config = dict(
    arch='convnext',
    train_examples=78125,
    win_length=512,
    mlp_ratio=2,
    inner_norm=False,
    width=512,
    kernel_size=7,
    optimizer='adamw',
    beta1=0.9,
    batch_size=256,
    final_lr_fraction=0,
    warmup_steps=510,
)
Rows from block 5 of a small audio frame classifier, named by matrix and row number. Rows with one number within an expert belong to one neuron, the router's apart. Each number is 200 + 40 x the weight over its row's rms, rounded and kept within 0 to 999. All counts start at 0. After the name is the row's rms in percent of the matrix's.
Before each expert's rows are labels from the 100 clips, of 14848, where the router gives the expert most weight on average: "peak on" is the class under the peak. Only what is clearly more common there than usual is listed. The data: single English nouns, adjectives and verbs, spoken by a formant synthesiser in many voices.
# router: router (model.blocks.5.mlp.router.weight, 16x512), inputs 172-257
# up: expert up (model.blocks.5.mlp.up, 16x128x512), inputs 172-257
# down: expert down (model.blocks.5.mlp.down, 16x512x128, transposed), outputs 172-257

# expert 4
peak on: /s/
router.4,101,148,219,160,195,207,202,212,222,244,174,172,266,199,224,188,149,173,190,147,195,189,209,183,211,179,197,186,178,138,215,183,186,165,283,142,251,184,166,218,202,183,207,182,255,214,174,155,203,209,212,189,174,170,177,219,206,169,194,227,224,200,196,209,164,202,175,222,240,225,273,247,234,225,172,150,188,114,297,189,185,133,191,218,213,172,256
up.0,081,192,149,190,181,180,117,194,238,225,222,225,275,143,231,142,264,177,156,228,182,221,191,220,204,229,272,215,213,193,207,279,150,189,189,154,195,221,255,251,250,260,184,211,176,228,134,186,197,206,186,279,145,199,54,191,197,191,200,197,253,211,153,253,199,245,247,248,234,218,172,206,197,187,148,156,219,146,250,210,159,243,225,213,234,208,174
down.0,083,195,214,199,187,182,213,179,226,194,201,184,192,219,251,258,209,213,242,232,137,266,163,189,204,196,227,126,119,169,292,186,186,203,258,193,209,239,174,177,149,214,243,151,202,211,257,205,198,198,142,147,246,163,184,138,133,171,228,243,202,197,223,242,255,211,185,268,184,209,233,153,275,192,137,185,258,219,267,183,241,139,224,230,225,214,210

# expert 11
peak on: /b/
router.11,106,143,124,195,205,235,231,181,148,192,276,210,168,235,147,139,233,221,153,222,235,258,228,216,131,171,219,234,223,210,189,243,227,144,127,164,134,176,139,215,119,154,167,221,206,165,208,205,174,192,188,171,224,167,310,175,170,184,148,234,148,193,171,159,176,172,158,294,223,235,216,174,164,220,181,187,216,188,235,233,144,181,157,185,189,142,272
up.0,095,241,213,182,274,256,185,241,160,192,167,203,143,183,170,224,176,294,210,254,250,182,199,229,200,145,209,139,156,239,235,167,181,218,188,225,241,228,189,152,135,247,173,182,145,225,186,236,212,214,136,268,220,286,198,166,194,225,145,248,148,193,211,188,122,230,152,202,242,220,268,226,194,194,157,139,165,232,123,183,165,172,216,191,215,178,209
down.0,094,199,129,194,218,218,160,183,161,151,210,188,181,152,192,216,180,196,170,179,218,141,102,143,172,142,211,220,172,137,208,151,163,229,294,177,182,197,153,211,214,251,236,238,205,183,245,142,273,242,234,251,178,192,203,161,203,224,157,262,149,154,204,139,203,207,181,80,220,222,213,172,127,235,154,197,258,220,217,198,265,198,140,188,144,217,181

# expert 12
peak on: silence
router.12,059,110,237,202,182,232,147,164,156,173,181,235,187,188,208,233,202,179,131,218,206,175,189,207,221,195,167,217,194,151,185,136,199,241,127,102,261,171,195,179,231,152,236,180,128,236,193,246,230,220,192,189,218,226,149,192,194,190,175,144,290,210,196,152,231,146,204,207,213,178,224,174,141,255,128,222,166,279,189,226,317,192,236,239,197,114,212
up.0,122,105,139,228,207,142,180,145,273,185,175,211,271,181,236,159,227,154,210,152,172,209,217,192,168,218,211,211,159,246,148,145,245,264,284,224,180,199,210,154,182,192,274,232,237,226,197,219,241,233,221,227,176,229,221,186,140,284,198,181,213,191,209,282,147,199,263,230,250,240,190,289,183,222,209,276,251,148,176,193,177,182,186,250,189,224,221
down.0,121,148,245,230,261,209,193,120,144,172,146,220,241,254,193,177,145,230,179,183,129,258,162,237,231,152,161,141,126,174,181,177,246,142,224,224,203,235,125,207,155,150,162,197,204,144,212,213,189,178,205,234,260,280,206,187,140,274,215,187,235,229,184,207,175,225,200,194,225,232,101,182,203,204,183,186,179,263,230,152,198,221,204,236,107,198,216

# expert 10
peak on: /k/; /t/
router.10,111,178,180,217,146,160,253,208,197,257,212,200,218,200,176,167,169,278,179,151,236,213,179,204,158,208,179,155,209,184,171,307,142,121,211,247,165,186,207,228,137,156,187,233,263,185,212,168,192,210,233,230,212,215,285,197,202,242,238,219,200,201,220,250,217,207,192,232,176,204,188,122,246,270,213,190,224,245,195,212,229,222,204,225,145,184,236
up.0,089,193,190,185,205,177,202,194,181,256,124,229,214,238,127,204,182,174,170,144,197,170,187,157,212,218,193,189,233,225,146,186,223,176,220,189,174,236,240,175,215,212,157,200,147,168,222,254,97,170,180,272,169,148,260,192,182,233,166,260,264,184,276,167,192,201,257,208,235,209,137,247,170,259,200,184,250,194,192,142,186,299,138,245,260,156,191
down.0,086,158,177,133,178,207,228,202,263,180,240,110,202,261,218,215,262,258,172,187,158,206,218,208,251,253,143,173,229,253,192,181,170,224,188,215,191,173,233,185,144,248,295,201,210,172,210,165,161,146,237,165,216,246,189,190,122,183,285,221,136,217,245,121,166,193,184,170,205,172,175,246,270,278,215,113,181,130,266,179,226,184,252,157,199,225,176

# expert 8
peak on: silence
router.8,079,169,149,227,168,252,160,157,181,223,186,200,194,227,213,195,201,155,211,247,217,162,223,153,222,174,186,239,164,167,204,214,239,264,207,140,255,185,196,227,267,213,230,182,144,251,191,173,247,256,224,208,225,204,128,209,240,211,140,147,171,217,211,176,182,187,193,215,214,214,261,207,187,204,130,217,148,246,205,203,312,198,216,184,194,153,257
up.0,109,172,120,218,173,216,216,167,266,204,198,176,267,222,184,182,224,267,218,185,185,161,201,189,136,186,184,230,226,212,194,151,194,221,290,208,265,152,201,197,176,252,225,216,128,237,222,191,271,223,153,187,261,130,136,232,191,210,192,138,200,211,235,239,182,218,231,238,210,162,221,152,190,216,146,234,222,189,216,229,272,127,235,198,200,216,198
down.0,108,180,154,217,206,200,199,159,228,201,127,250,161,239,228,226,232,290,283,190,137,183,125,167,229,193,215,212,224,211,213,166,187,187,244,187,238,153,186,215,170,277,197,196,256,294,225,164,152,174,117,211,146,230,140,196,235,140,133,225,276,187,227,244,192,148,227,234,214,267,200,155,221,199,166,278,165,231,149,142,182,154,217,177,241,237,152

# expert 3
peak on: /u/; /oʊ/
router.3,104,122,275,168,211,236,212,201,187,184,206,138,165,213,243,269,158,182,175,223,221,199,205,192,195,180,201,181,221,212,188,264,159,220,234,162,234,241,271,173,216,178,181,198,278,227,227,214,173,202,201,156,206,195,206,210,157,222,161,243,180,164,196,143,191,218,243,143,165,215,187,162,170,173,140,182,175,171,282,188,151,214,176,198,217,217,155
up.0,084,216,208,250,213,184,260,238,212,182,183,226,267,192,168,219,170,194,135,216,191,261,208,194,225,231,239,211,171,213,225,246,236,181,190,183,210,211,190,217,202,249,136,239,305,160,237,186,259,179,179,196,183,168,171,171,267,176,227,138,239,206,166,208,185,189,203,282,170,198,173,236,112,195,275,246,203,152,280,222,147,216,197,143,150,224,212
down.0,085,284,212,173,224,183,200,209,159,198,167,191,155,217,230,190,240,179,273,166,176,216,238,170,277,242,261,246,173,192,294,156,187,231,256,255,142,207,162,284,227,112,190,212,240,208,253,256,179,180,212,170,227,165,207,233,275,232,183,143,232,200,225,205,124,189,259,160,176,199,204,136,183,217,237,188,124,245,217,213,206,229,203,263,142,183,259

# expert 7
peak on: /i/
router.7,116,210,168,142,189,271,186,276,249,242,141,249,203,214,196,181,224,240,164,177,153,171,183,202,189,275,205,194,207,184,207,200,210,181,173,212,178,202,148,220,215,224,180,171,187,166,155,232,184,211,225,220,225,153,214,193,206,154,209,226,273,214,122,123,236,203,259,151,209,187,171,200,213,188,291,249,218,94,212,166,161,208,164,213,159,211,159
up.0,106,181,288,265,234,156,226,288,208,257,214,180,247,163,248,203,199,122,221,241,236,193,161,230,233,185,230,189,242,204,182,207,217,244,197,217,193,201,226,125,233,195,214,174,200,199,144,182,210,229,217,188,228,182,194,175,189,194,212,202,215,203,186,224,148,155,220,234,208,180,118,208,284,234,204,169,172,252,211,174,123,153,202,121,196,176,211
down.0,101,175,182,175,168,261,201,239,123,173,209,249,198,167,187,143,170,195,196,182,184,201,181,207,196,192,208,292,199,195,237,116,281,196,231,191,105,225,143,239,211,149,147,157,174,258,208,228,227,189,161,181,270,254,203,147,191,184,191,202,197,168,202,226,260,195,201,255,174,168,176,221,186,229,214,191,193,160,164,218,235,208,166,213,183,212,206

# expert 1
peak on: silence
router.1,061,150,208,219,197,275,71,179,183,214,140,235,223,172,207,218,173,165,174,182,209,165,189,267,211,195,163,216,177,158,209,196,211,249,120,140,258,175,177,200,246,156,252,200,180,256,253,270,148,215,180,214,230,193,120,172,180,204,181,185,235,216,228,213,227,163,175,175,288,185,203,227,192,192,121,220,161,265,220,221,267,212,253,193,222,132,192
up.0,090,163,188,249,214,195,242,240,196,209,225,202,201,218,225,152,218,162,273,156,187,236,231,195,206,237,240,244,193,170,259,224,170,170,211,139,144,208,191,189,227,217,174,184,161,167,223,198,152,206,208,223,224,151,227,208,207,170,239,204,238,163,161,217,172,194,250,167,226,154,144,241,231,187,175,266,156,169,162,209,222,201,245,208,193,229,171
down.0,091,250,198,131,233,276,204,215,221,161,214,223,224,168,272,165,175,131,193,175,238,176,226,208,212,232,246,243,182,213,217,189,193,212,229,257,138,171,195,195,169,195,116,268,260,247,177,207,244,166,196,176,213,221,252,216,165,248,198,205,222,227,281,251,166,233,257,193,166,137,174,186,162,208,161,229,220,182,171,185,139,216,268,186,186,131,248